Weights of a small multi-label image tagger.
Model: arch vit, patch size [4, 4].
Training: adamw at rate 0.0026, 26900 steps, batches of 512.
Data: trained on made-up waving flags, 195000 training examples, 70.6 epochs.
Rows from block 2 of a small multi-label image tagger, named by matrix and row number. Rows with one number belong to one neuron. Each number is 200 + 40 x the weight over its row's rms, rounded and kept within 0 to 999. All counts start at 0. After the name is the row's rms in percent of the matrix's.
After each neuron's rows are labels from the 100 images, of 14848, where the neuron reaches its largest size: "patch colour" is the nearest of a few named colours to the mean colour under the peak. Only what is clearly more common there than usual is listed. The data: made-up waving flags. In brackets: how many of the 100, against the usual share in percent.
# gate: MLP gate (model.blocks.2.mlp.gate.weight, 512x192), inputs 144-191
# fc1: MLP up (model.blocks.2.mlp.fc1.weight, 512x192), inputs 144-191
# fc2: MLP down (model.blocks.2.mlp.fc2.weight, 192x512, transposed), outputs 144-191

gate.374,127,187,190,229,177,239,142,256,219,183,213,314,203,151,176,116,167,162,149,216,249,217,185,206,237,188,219,273,228,238,96,237,198,269,250,186,265,225,146,255,157,138,217,226,213,141,242,175,259
fc1.374,104,238,224,185,164,209,239,152,199,242,230,149,185,277,211,247,197,216,232,212,155,157,256,185,180,153,221,218,200,206,244,172,211,184,168,253,169,234,222,181,251,213,261,203,193,252,150,206,150
fc2.374,114,186,136,268,188,282,206,193,293,211,173,191,254,173,226,274,192,194,172,166,182,166,160,210,189,180,206,166,160,176,153,179,209,275,175,244,150,155,170,229,201,214,192,236,204,125,186,195,236
patch colour: orange (33 vs 3.3)

gate.354,113,289,179,249,222,214,125,213,206,137,214,167,163,181,221,161,166,156,182,227,247,263,217,155,161,140,172,233,227,118,227,189,144,130,196,212,158,212,252,262,254,186,194,208,209,243,211,178,271
fc1.354,131,197,213,173,222,204,222,205,182,213,197,200,216,116,257,205,219,193,167,196,221,252,287,250,216,179,183,164,151,176,204,264,173,202,222,241,267,145,209,187,218,199,187,146,162,233,142,169,149
fc2.354,123,151,181,262,215,147,256,173,191,108,183,205,164,269,143,216,211,132,210,155,212,161,258,147,189,218,313,279,211,182,229,157,224,191,203,191,180,204,190,239,149,249,250,136,196,181,269,229,280
patch colour: red (39 vs 2.8)

gate.60,095,193,181,199,219,218,223,195,210,222,194,240,91,214,251,163,216,204,206,218,295,211,285,150,204,153,215,218,220,122,135,230,246,206,222,238,232,163,226,206,169,268,250,244,243,237,217,311,209
fc1.60,079,220,103,199,221,163,178,232,249,245,259,224,178,236,231,285,188,137,192,248,257,223,202,132,179,180,211,220,228,183,192,236,223,235,245,211,209,247,181,278,195,223,217,252,238,273,240,247,268
fc2.60,085,181,266,159,228,137,184,166,166,293,178,147,169,147,228,242,216,171,220,175,168,248,169,206,175,257,123,173,209,223,229,231,174,178,212,216,188,197,247,180,177,232,220,129,212,173,170,129,146
patch colour: purple (31 vs 4.8)

gate.1,062,205,224,251,149,201,157,221,186,223,165,212,160,231,189,212,200,222,215,246,249,203,204,210,184,181,131,177,228,259,157,223,188,204,226,226,194,169,295,179,275,177,186,257,201,149,156,180,213
fc1.1,047,198,253,223,160,200,175,245,200,174,225,151,144,194,193,141,232,140,173,155,183,273,203,269,210,148,266,300,206,147,184,182,243,194,252,152,187,225,145,221,166,175,227,195,126,277,201,229,202
fc2.1,052,167,207,142,173,195,124,196,211,196,173,221,203,255,173,170,120,205,193,106,257,192,183,262,175,222,158,241,255,240,174,244,165,252,230,221,271,203,170,199,210,216,176,185,216,222,213,207,260
patch colour: red (62 vs 2.8)

gate.427,099,185,193,269,217,153,189,239,191,196,195,201,185,154,313,104,253,173,175,175,255,233,179,147,195,204,153,233,211,248,208,250,127,159,191,188,203,142,280,228,145,201,235,206,235,139,111,159,197
fc1.427,132,186,197,209,206,184,181,250,200,186,152,139,192,193,230,247,245,244,241,190,151,253,184,186,146,182,235,213,209,187,224,218,144,200,107,219,158,226,313,218,216,225,115,161,221,178,154,140,253
fc2.427,131,164,213,168,175,200,277,156,209,280,221,235,172,153,240,238,111,181,218,251,247,172,235,133,237,238,250,184,118,202,202,166,281,169,230,186,168,182,180,218,234,185,281,229,239,191,162,231,142
patch colour: blue (39 vs 3.7)

gate.345,055,235,149,247,237,170,159,209,163,144,246,240,74,198,211,198,196,167,149,217,274,240,181,178,222,197,231,267,227,177,177,201,167,156,185,142,245,225,277,199,240,212,195,210,186,182,168,208,178
fc1.345,049,223,196,201,184,220,169,218,245,242,185,169,189,221,170,254,190,244,187,193,222,196,180,229,161,228,213,220,297,199,168,263,183,226,160,169,166,193,196,137,215,267,170,253,222,178,239,271,184
fc2.345,044,199,217,223,244,218,184,149,221,221,136,115,162,172,189,140,188,216,206,209,255,133,260,188,207,238,114,190,199,193,144,166,209,123,158,186,175,136,213,169,157,177,206,186,186,260,214,244,178
patch colour: blue (65 vs 3.7)

gate.250,080,174,229,238,208,216,176,213,186,180,250,173,164,239,248,137,189,129,201,216,243,260,166,227,217,131,215,263,255,263,176,205,192,148,218,253,285,201,208,202,234,228,225,205,203,194,140,237,243
fc1.250,055,181,258,181,154,251,215,237,238,239,242,180,227,94,238,187,249,243,214,146,218,226,261,243,68,176,148,167,172,158,187,263,228,162,132,213,228,165,244,216,188,158,224,142,215,157,185,182,152
fc2.250,054,152,206,215,158,249,189,204,253,237,156,149,157,183,189,281,173,212,162,236,251,201,192,166,163,174,154,171,157,192,231,227,243,246,185,197,200,180,236,227,225,156,212,248,258,155,170,254,251
patch colour: blue (29 vs 3.7); purple (25 vs 4.8)

gate.42,111,187,202,242,218,199,173,166,97,189,280,219,135,248,298,164,171,154,234,233,202,224,209,167,229,127,245,283,193,221,171,228,220,195,244,170,264,247,222,239,151,195,270,171,173,178,144,230,204
fc1.42,065,199,233,191,130,271,176,179,204,218,235,124,211,186,183,203,301,203,162,239,183,215,133,117,226,113,225,191,196,239,207,248,232,227,185,206,251,195,186,260,250,127,153,283,166,244,206,168,140
fc2.42,065,191,236,142,217,211,251,134,187,152,205,181,194,245,144,258,249,202,177,119,160,210,192,232,190,170,177,235,148,258,194,211,236,175,265,279,214,218,185,230,230,161,182,201,174,306,214,212,205
patch colour: brown (52 vs 22.1)

gate.377,073,160,229,183,194,267,206,230,204,170,157,298,150,270,159,193,204,195,180,221,231,193,231,240,185,196,227,237,207,229,220,210,193,142,245,196,219,232,155,116,189,172,192,196,198,179,193,256,285
fc1.377,061,176,172,219,207,201,171,229,253,251,124,184,186,170,243,202,249,216,163,208,235,210,222,280,203,215,232,224,175,181,203,223,187,188,227,152,188,125,207,218,244,233,170,237,217,216,261,219,219
fc2.377,061,244,145,188,283,262,173,198,303,219,171,169,186,140,233,160,174,233,147,227,222,230,192,150,189,190,249,210,89,189,186,223,210,150,209,174,199,243,213,250,188,124,241,218,244,235,235,201,203
patch colour: yellow (27 vs 2.3)

gate.106,197,128,168,203,192,240,232,185,266,212,268,189,154,278,188,213,176,244,201,224,228,277,256,208,171,165,191,227,218,158,254,238,200,230,165,169,192,217,225,205,233,248,218,168,255,173,193,236,270
fc1.106,246,193,159,140,246,202,220,204,200,189,190,131,237,154,187,217,236,177,223,193,117,196,214,268,160,256,172,167,224,213,218,213,177,142,203,238,200,167,170,167,220,199,183,181,149,250,199,159,151
fc2.106,254,142,195,220,184,225,273,197,301,207,213,202,226,260,185,200,173,261,188,163,233,248,211,229,179,180,227,211,220,147,268,200,220,272,163,177,163,194,243,179,188,246,193,143,278,176,223,220,254
patch colour: purple (64 vs 4.8)

gate.498,061,217,222,246,158,237,151,237,187,132,136,227,267,243,207,205,233,154,158,225,228,242,127,255,145,188,191,230,254,258,174,225,178,227,211,220,194,193,225,172,248,127,152,237,173,169,205,175,229
fc1.498,052,103,233,123,186,302,281,192,212,210,248,210,189,242,216,202,204,167,220,220,149,223,174,216,153,195,236,219,146,237,205,214,243,143,196,202,260,235,181,241,188,157,208,134,254,146,150,190,190
fc2.498,052,168,222,239,198,221,188,101,183,196,215,178,248,247,158,225,173,257,230,132,118,202,218,160,204,192,171,145,228,182,198,167,201,227,222,196,211,247,222,176,176,185,168,239,212,177,221,231,200
patch colour: red (25 vs 2.8)

gate.333,124,194,212,175,196,289,208,253,228,190,328,149,198,201,196,181,199,305,240,207,204,217,176,191,238,176,214,200,253,188,159,194,249,174,156,261,226,238,218,207,264,161,249,247,220,187,149,219,243
fc1.333,134,147,223,220,180,226,195,222,309,166,203,181,175,169,162,173,251,235,198,156,223,217,214,231,203,177,181,269,130,213,184,262,191,261,185,171,204,151,214,240,237,190,224,157,205,188,164,188,274
fc2.333,135,161,228,188,186,169,237,191,226,160,179,159,254,178,152,196,318,208,215,159,232,215,247,232,156,186,199,230,160,175,125,195,186,213,246,177,169,143,233,199,199,169,99,177,175,259,185,268,274
patch colour: brown (52 vs 22.1)

gate.387,049,97,191,221,264,197,189,149,143,197,235,152,157,144,239,221,154,94,273,178,265,186,171,169,240,171,208,196,227,249,139,242,146,213,218,185,226,183,168,247,157,164,239,192,165,170,196,229,201
fc1.387,039,216,209,173,148,209,199,210,114,160,255,198,226,200,224,192,150,243,282,228,158,176,148,197,152,126,209,190,213,146,235,250,215,162,221,217,237,261,171,224,143,157,219,187,144,182,236,291,130
fc2.387,038,174,205,232,161,261,248,280,189,178,231,160,237,161,211,117,243,176,198,193,190,212,226,126,246,110,230,257,172,275,183,194,145,211,178,296,153,194,242,205,168,181,204,224,252,185,256,173,199
patch colour: orange (46 vs 3.3)

gate.248,144,179,204,206,179,238,201,126,172,253,224,183,196,215,244,160,195,245,195,183,206,203,272,249,282,203,129,172,231,201,176,253,206,201,215,154,242,161,193,192,228,168,240,236,169,228,129,183,138
fc1.248,182,161,220,180,176,170,181,209,232,259,214,316,210,192,236,225,199,220,175,193,259,214,192,198,221,214,181,145,189,215,125,250,282,309,254,110,205,246,204,92,173,205,236,191,206,136,226,254,160
fc2.248,171,199,186,252,249,163,254,221,248,108,229,242,220,209,220,207,147,123,243,206,163,205,138,130,174,196,243,194,230,228,266,129,207,202,202,247,222,249,164,254,174,185,182,266,184,173,220,151,251
patch colour: grey (70 vs 31.7)

gate.209,125,218,166,240,183,210,87,188,173,177,223,190,165,252,169,125,192,179,231,282,306,273,218,217,211,130,185,290,236,235,156,195,138,193,228,170,186,240,219,188,170,193,233,218,249,223,218,278,236
fc1.209,088,207,220,221,205,215,246,179,193,203,177,207,203,281,143,231,255,162,162,205,248,264,96,142,208,132,209,251,252,252,151,196,237,193,224,188,187,277,150,199,222,201,191,237,208,157,234,219,269
fc2.209,095,161,164,164,230,218,245,233,259,163,160,157,224,208,219,211,251,155,216,244,163,164,219,185,156,149,259,167,153,178,245,143,142,193,193,189,192,207,129,176,224,194,182,184,264,211,236,239,233
patch colour: green (31 vs 7.4)

gate.484,087,161,239,220,242,208,204,181,247,180,221,165,171,281,225,99,175,163,174,229,171,211,195,229,222,148,228,219,244,177,166,161,214,150,232,219,266,211,197,221,191,207,265,227,196,205,153,166,219
fc1.484,066,226,177,188,259,167,214,226,228,193,146,164,192,183,256,225,225,227,138,174,174,182,168,238,213,162,130,179,210,156,210,156,176,207,237,213,273,248,166,195,224,181,201,272,186,172,169,176,125
fc2.484,068,208,223,201,214,209,168,137,139,230,180,213,200,160,230,183,207,245,280,264,187,168,143,206,231,213,113,147,226,241,177,179,186,134,207,224,195,202,189,155,171,144,247,230,205,195,256,205,127
patch colour: purple (28 vs 4.8); green (27 vs 7.4)

gate.230,119,256,219,192,214,244,183,196,241,151,139,179,119,184,172,195,235,216,203,168,235,171,202,231,226,197,209,254,135,265,176,274,168,245,208,238,146,121,207,167,245,197,212,231,162,236,223,232,233
fc1.230,130,218,273,173,224,242,233,214,184,195,185,119,145,206,210,255,213,163,168,219,130,240,177,215,162,178,214,175,222,141,147,225,175,146,224,272,235,188,203,161,224,196,201,213,133,250,167,196,203
fc2.230,139,209,220,141,205,183,224,107,296,182,200,174,171,201,117,155,224,226,184,190,283,201,193,241,213,247,172,210,165,199,120,240,200,244,215,154,175,142,162,207,155,210,187,187,217,231,248,320,255
patch colour: black (74 vs 6.6)

gate.116,072,215,168,186,181,206,191,186,195,171,252,199,147,221,179,199,136,198,173,249,303,164,256,192,230,181,264,238,139,218,214,221,186,168,217,158,214,254,221,262,236,222,222,214,218,214,170,273,217
fc1.116,061,204,170,210,221,159,162,170,236,219,236,205,196,210,158,223,213,146,251,178,188,234,253,200,185,163,195,231,139,252,223,196,183,213,170,233,100,226,231,223,248,144,166,227,231,180,219,195,236
fc2.116,059,246,98,252,214,131,177,251,239,211,224,161,227,227,179,229,164,188,135,198,194,200,204,256,243,293,245,230,264,258,286,149,198,245,192,188,167,198,149,219,224,197,104,202,254,159,221,141,193
patch colour: yellow (25 vs 2.3)

gate.24,105,206,191,172,206,250,174,161,165,218,277,228,155,252,218,191,203,214,227,253,202,242,184,224,229,182,192,216,176,208,115,187,184,181,184,224,252,208,236,235,183,150,222,173,162,286,85,203,222
fc1.24,073,163,232,171,105,207,148,139,200,248,267,231,180,242,235,277,190,221,228,184,222,201,221,186,231,246,235,169,124,201,184,155,219,272,170,115,182,221,236,211,238,209,198,268,123,116,89,183,199
fc2.24,077,173,256,145,284,146,249,200,201,264,241,209,163,129,204,205,211,200,251,224,195,190,286,208,260,212,212,279,174,231,171,217,145,241,217,171,170,166,108,199,177,219,177,116,230,180,218,179,192
patch colour: grey (60 vs 31.7)

gate.389,099,223,176,216,217,276,205,187,162,268,264,226,147,212,249,186,171,219,243,228,230,219,275,137,266,135,200,214,173,185,166,241,226,170,219,117,209,264,209,187,227,159,222,211,199,193,193,241,166
fc1.389,071,189,210,206,145,210,225,162,140,200,189,190,200,144,255,186,185,209,181,189,242,243,188,171,176,159,145,151,183,93,238,225,169,140,168,253,219,130,271,131,193,187,226,174,233,164,150,242,174
fc2.389,076,175,176,204,124,252,236,235,230,133,175,251,238,257,148,246,272,191,163,161,223,206,170,212,249,179,184,163,160,166,153,181,172,230,119,215,153,147,232,158,231,156,150,194,175,178,134,206,208
patch colour: brown (71 vs 22.1)

gate.192,104,169,233,184,175,271,218,178,171,211,306,136,145,219,165,215,181,263,211,226,263,250,219,265,223,143,176,244,205,287,188,261,153,163,183,272,221,184,193,178,191,172,184,241,247,223,193,229,210
fc1.192,088,167,217,172,217,223,245,162,189,281,270,192,205,152,153,219,171,246,230,206,174,148,304,212,191,247,183,151,210,266,195,190,155,176,203,245,222,128,222,204,151,247,190,190,219,215,275,197,200
fc2.192,094,188,274,204,269,161,193,173,127,264,195,154,187,27,259,201,233,238,210,207,226,148,262,180,201,208,200,114,208,156,244,220,162,109,216,226,246,154,189,223,218,187,225,172,202,201,183,149,119
patch colour: grey (65 vs 31.7)

gate.148,093,270,97,253,255,210,189,192,165,166,260,214,137,213,209,172,171,142,198,195,240,204,173,201,178,206,194,268,150,261,198,248,184,135,196,263,201,205,220,280,217,185,188,183,183,195,113,237,250
fc1.148,066,233,182,184,270,190,236,202,223,208,278,222,138,174,160,187,253,210,169,214,173,269,197,193,233,253,231,215,238,216,245,129,183,159,169,168,174,177,230,159,178,228,174,160,243,178,169,109,110
fc2.148,064,258,179,213,173,240,211,187,202,252,196,220,204,205,235,231,232,272,218,195,207,220,210,263,189,205,154,173,260,196,161,156,187,280,216,240,134,222,267,135,221,276,203,191,140,205,174,241,204
patch colour: black (26 vs 6.6)

gate.204,094,161,199,188,150,244,214,229,206,176,202,277,160,251,214,169,225,193,172,216,219,202,173,187,192,191,234,236,197,236,132,267,151,189,168,159,215,168,176,229,191,96,170,194,207,224,153,237,265
fc1.204,077,213,256,194,152,179,263,164,218,219,171,229,281,211,222,193,205,217,169,175,125,140,185,162,205,223,257,186,171,173,254,208,118,194,199,139,137,206,191,200,192,170,163,181,223,170,207,165,231
fc2.204,085,268,187,190,225,250,204,191,288,213,142,209,124,163,250,200,260,193,211,279,253,228,162,187,167,136,197,188,156,182,146,164,275,206,222,200,211,209,272,203,151,226,252,140,186,217,268,241,180
patch colour: yellow (28 vs 2.3)

gate.398,069,247,183,228,181,215,153,218,238,152,198,218,173,200,215,139,199,236,184,242,247,222,159,227,261,233,223,197,190,279,171,187,172,275,205,160,135,151,208,160,238,146,248,217,250,190,215,202,224
fc1.398,063,265,120,185,138,212,179,156,171,255,161,303,223,237,192,234,179,198,206,217,140,142,188,169,262,246,208,187,204,182,230,126,247,147,231,214,168,221,227,176,191,156,235,257,183,249,229,202,191
fc2.398,065,190,150,218,181,178,238,184,174,225,184,232,284,175,194,290,224,245,134,141,89,215,187,185,257,183,247,125,132,164,199,194,241,246,178,212,213,178,286,238,212,203,163,220,211,196,159,184,246
patch colour: black (25 vs 6.6)

gate.231,087,140,175,259,185,226,129,200,229,184,280,187,153,228,229,148,207,204,170,192,275,278,217,201,221,140,171,239,180,214,212,247,189,162,202,163,237,163,240,280,172,184,207,157,257,203,233,222,186
fc1.231,076,169,165,259,213,189,219,238,151,156,245,194,182,131,233,192,234,153,248,253,231,234,173,168,212,224,288,296,222,239,189,190,168,210,203,238,152,251,152,244,190,149,185,190,269,126,186,222,276
fc2.231,068,180,119,218,143,214,178,223,184,93,227,237,174,282,161,145,189,232,210,182,249,239,257,124,228,154,143,252,263,188,182,234,123,199,230,168,236,212,192,268,139,198,162,215,205,142,245,191,176
patch colour: purple (35 vs 4.8)

gate.296,083,198,137,138,197,208,131,196,241,200,250,303,149,248,212,210,169,159,159,196,201,189,150,154,219,177,179,197,180,229,181,188,201,199,174,182,190,230,248,174,242,180,191,259,229,202,172,176,222
fc1.296,074,241,248,198,143,210,206,236,179,253,226,140,242,215,134,203,144,153,270,221,227,129,237,105,111,201,171,165,160,205,255,233,205,196,184,231,176,220,213,219,149,222,177,123,198,155,251,257,203
fc2.296,065,203,196,244,240,138,243,246,143,203,158,225,269,152,214,194,230,248,220,198,196,159,182,132,252,250,176,137,272,178,237,223,196,247,182,167,160,229,217,161,227,198,183,230,254,158,218,142,158
patch colour: red (48 vs 2.8)

gate.131,171,175,237,165,168,222,173,145,125,264,232,193,192,203,205,212,203,257,164,204,223,185,266,261,259,216,136,191,184,248,150,288,206,224,198,185,247,148,202,181,243,164,226,192,214,220,126,177,143
fc1.131,214,185,156,202,258,176,245,204,220,163,154,124,221,210,166,207,211,157,211,201,137,196,181,131,149,213,248,229,200,151,295,132,182,125,145,280,241,206,187,304,181,205,171,157,222,242,192,159,232
fc2.131,201,201,217,138,135,220,140,207,140,272,210,206,182,235,211,189,264,316,156,185,236,208,180,265,273,221,167,163,238,219,95,238,187,239,186,168,173,155,227,87,269,201,181,196,236,207,178,241,156
patch colour: grey (64 vs 31.7)

gate.426,117,181,188,270,186,168,169,235,185,142,304,187,137,237,208,164,171,170,210,213,182,262,239,181,230,199,199,233,196,239,228,118,145,217,160,141,153,257,191,198,236,178,213,203,217,211,105,177,163
fc1.426,120,189,231,248,200,165,158,287,223,191,226,157,174,161,220,187,240,240,210,171,222,222,175,182,190,194,149,233,211,211,202,188,175,244,181,121,186,201,219,277,199,158,138,160,240,158,166,149,145
fc2.426,123,147,227,183,226,199,200,178,217,175,248,168,204,246,178,234,177,159,218,247,200,197,169,141,163,118,177,133,213,160,196,133,203,179,216,228,155,198,218,187,236,198,171,288,226,163,203,211,196
patch colour: green (25 vs 7.4)

gate.260,083,157,192,323,154,192,186,226,194,212,230,189,185,186,268,184,194,210,232,193,218,240,206,175,199,124,238,233,145,198,174,226,178,164,230,160,217,242,221,295,195,163,230,176,173,127,153,217,245
fc1.260,072,213,136,280,198,168,208,163,158,211,190,152,182,168,239,172,200,184,288,186,169,136,247,167,243,152,176,218,161,230,221,193,179,119,240,206,227,140,279,293,173,223,201,151,172,181,199,190,195
fc2.260,073,213,182,228,156,244,167,184,149,190,167,199,178,172,198,243,134,182,244,322,263,248,239,200,233,180,177,194,264,205,225,185,186,225,308,218,204,204,249,144,194,222,244,206,223,136,207,235,149
patch colour: brown (59 vs 22.1)

gate.180,096,196,157,204,198,254,194,159,186,183,189,190,191,222,212,123,174,228,182,267,231,272,222,279,182,241,189,212,246,208,173,199,156,180,189,203,194,199,195,215,233,100,207,149,234,303,117,223,267
fc1.180,077,222,217,190,163,150,156,232,119,197,160,202,232,182,223,171,157,198,240,222,182,154,211,153,232,188,223,188,209,162,217,276,175,208,212,247,208,186,252,167,181,268,201,206,169,241,216,183,263
fc2.180,080,179,212,162,232,197,165,210,169,238,203,200,225,169,178,234,122,226,236,210,119,161,165,167,118,227,189,137,195,184,225,247,217,147,245,258,240,277,189,209,220,205,139,191,241,164,182,211,265
patch colour: brown (49 vs 22.1)

gate.5,083,213,149,206,188,241,176,226,169,199,228,134,154,227,137,194,219,144,214,199,280,235,207,250,223,195,159,240,195,182,203,322,167,164,171,211,161,179,262,195,177,233,200,123,229,197,138,195,270
fc1.5,067,206,153,186,156,158,271,214,199,182,131,191,221,200,191,194,226,237,246,196,173,176,261,187,166,191,174,221,138,188,211,249,210,128,170,182,143,201,177,175,211,163,171,171,216,246,266,229,172
fc2.5,067,264,195,161,199,191,132,146,216,221,186,209,176,202,199,136,156,215,145,143,229,176,192,187,213,148,193,210,153,277,192,207,237,248,197,223,174,140,199,240,200,200,176,231,164,204,170,203,215
patch colour: black (31 vs 6.6)

gate.184,108,176,184,266,207,220,144,138,220,175,239,276,105,226,183,206,211,164,162,227,274,226,237,199,238,213,233,225,209,187,143,215,184,202,251,193,229,182,279,247,157,176,238,221,266,237,147,258,267
fc1.184,116,210,208,205,259,217,186,178,190,161,157,209,107,227,218,231,199,202,179,264,146,226,222,173,228,219,244,152,174,119,230,103,118,174,176,238,236,163,277,191,199,211,190,226,230,281,80,175,190
fc2.184,107,235,150,125,168,215,200,204,162,201,192,182,198,120,178,201,221,216,194,254,212,246,207,216,231,184,133,176,146,189,181,246,207,153,228,265,219,166,239,190,241,234,209,190,165,267,184,216,228
patch colour: black (48 vs 6.6); purple (34 vs 4.8)

gate.239,133,247,140,241,198,194,101,209,141,181,199,268,217,179,196,151,108,141,158,223,197,190,213,221,197,219,187,236,223,201,223,204,189,141,244,252,225,257,183,217,223,231,209,124,211,160,169,187,298
fc1.239,151,197,185,274,161,178,198,238,282,219,245,277,208,214,139,190,178,218,174,190,294,191,151,180,191,183,206,237,213,274,199,192,233,276,174,124,109,233,194,265,174,225,172,234,262,117,320,186,218
fc2.239,155,181,191,136,240,224,242,216,238,166,196,212,170,161,193,169,224,145,196,209,241,177,198,205,205,227,249,205,248,189,217,216,206,193,162,221,266,177,168,224,265,144,172,205,177,241,212,195,160
patch colour: pink (89 vs 10.5)

gate.124,088,199,165,213,154,237,111,238,190,207,268,162,151,226,185,173,194,238,242,213,277,247,226,246,239,209,186,296,243,212,170,301,137,198,210,211,197,217,155,245,205,164,177,135,239,179,164,233,324
fc1.124,077,209,173,161,172,207,191,175,131,252,201,199,236,178,217,141,166,175,220,200,197,190,246,96,241,165,184,178,203,210,197,229,234,162,224,229,212,208,202,205,180,265,221,210,177,150,154,173,145
fc2.124,079,244,224,247,212,249,229,145,203,211,143,234,187,204,173,185,226,234,228,197,234,195,160,158,221,242,184,146,226,158,176,190,243,170,161,180,70,225,256,196,164,211,233,224,222,162,221,194,221
patch colour: purple (41 vs 4.8)

gate.486,094,244,218,277,293,194,130,213,213,197,234,146,121,185,177,96,192,194,181,156,233,188,192,181,192,161,135,253,190,255,189,219,188,191,210,170,149,186,228,242,269,235,251,246,196,158,232,198,161
fc1.486,087,244,277,243,221,243,221,228,205,214,217,180,177,218,171,255,244,212,153,253,119,233,182,237,164,148,124,218,200,235,236,218,217,252,248,171,230,232,193,265,213,201,205,207,236,204,208,179,160
fc2.486,094,109,193,148,241,181,215,163,243,185,251,234,221,139,222,165,192,196,236,175,173,208,204,192,224,223,228,222,212,251,177,179,211,208,226,275,226,161,173,235,189,123,257,220,192,241,157,146,200
patch colour: green (28 vs 7.4)

gate.347,114,228,228,147,149,244,153,255,111,150,215,175,130,219,284,170,179,156,238,314,186,198,268,214,185,189,179,233,254,227,247,225,147,174,243,256,219,183,166,194,244,207,196,150,177,186,127,189,192
fc1.347,113,168,199,204,261,146,202,197,214,206,163,173,113,116,249,126,224,219,246,220,227,248,289,210,238,190,193,248,148,185,247,249,172,187,232,141,234,200,152,230,161,251,233,145,206,192,217,222,212
fc2.347,115,201,229,237,233,253,203,184,218,211,275,191,230,194,213,161,277,273,226,183,180,228,174,218,210,189,280,245,142,257,144,248,156,180,202,216,200,182,217,219,232,160,128,221,197,201,198,211,280
patch colour: brown (53 vs 22.1); red (27 vs 2.8)

gate.428,112,154,162,220,136,267,141,201,182,156,177,190,182,206,194,117,236,229,168,187,322,218,224,188,227,148,165,245,172,229,172,259,181,173,198,193,214,136,229,242,225,174,234,209,239,180,184,245,235
fc1.428,095,141,238,111,196,238,199,151,146,211,180,193,239,177,250,174,219,222,211,201,173,214,210,219,190,223,213,191,251,113,238,147,180,129,182,198,220,197,211,187,176,151,251,162,228,259,156,184,135
fc2.428,086,193,153,198,209,247,182,173,267,204,203,208,208,225,201,163,230,252,145,106,280,239,196,261,204,217,97,177,215,179,194,277,194,171,142,195,222,168,278,164,240,232,195,152,217,228,228,270,294
patch colour: purple (33 vs 4.8)

gate.157,112,126,236,189,195,244,175,220,232,134,280,167,211,232,151,186,207,283,191,212,299,241,163,196,210,150,200,270,276,228,199,194,183,164,170,189,201,197,224,172,253,200,215,207,215,214,169,235,223
fc1.157,124,243,148,125,185,184,154,195,186,246,216,202,233,182,208,225,142,150,106,172,253,250,158,229,193,220,123,224,155,191,283,271,205,182,197,243,190,184,238,224,250,178,170,159,159,216,102,156,213
fc2.157,127,155,188,199,219,242,259,187,278,250,221,272,239,191,243,187,176,206,201,201,196,200,153,224,255,223,236,164,233,200,213,215,244,277,217,188,196,217,213,169,173,175,213,227,188,179,160,124,192
patch colour: purple (26 vs 4.8)

gate.194,058,193,204,165,141,257,273,155,234,168,165,268,236,249,217,220,174,148,172,216,230,231,165,149,221,195,249,223,199,241,232,189,238,195,211,268,251,166,210,180,164,141,256,181,216,220,171,191,150
fc1.194,053,165,275,253,263,205,189,147,170,252,165,180,207,244,196,233,132,195,209,138,166,99,192,216,212,239,187,167,210,279,197,199,241,216,203,201,181,194,181,112,189,200,186,189,153,144,193,181,173
fc2.194,050,219,219,268,212,155,211,151,163,148,207,110,152,233,203,232,206,210,184,233,198,163,263,143,187,210,238,265,214,214,230,234,218,179,211,239,190,174,227,241,227,191,190,195,232,198,195,192,137
patch colour: black (39 vs 6.6)

gate.160,084,192,204,256,261,183,236,180,151,195,242,150,175,202,202,188,139,200,202,203,211,206,237,184,232,148,204,169,141,199,180,217,153,193,221,229,177,192,245,214,164,218,245,252,224,239,151,212,259
fc1.160,077,109,204,224,125,226,255,236,235,183,192,148,212,214,247,198,303,220,215,248,152,256,174,241,192,179,213,160,147,313,196,219,265,197,247,189,241,197,217,210,247,195,181,226,138,181,169,129,157
fc2.160,082,211,216,144,211,151,222,276,241,271,223,144,200,167,160,234,179,184,167,202,118,198,111,137,195,207,265,101,184,116,169,199,161,142,158,176,206,183,178,197,226,170,177,252,201,235,166,221,216
patch colour: green (69 vs 7.4)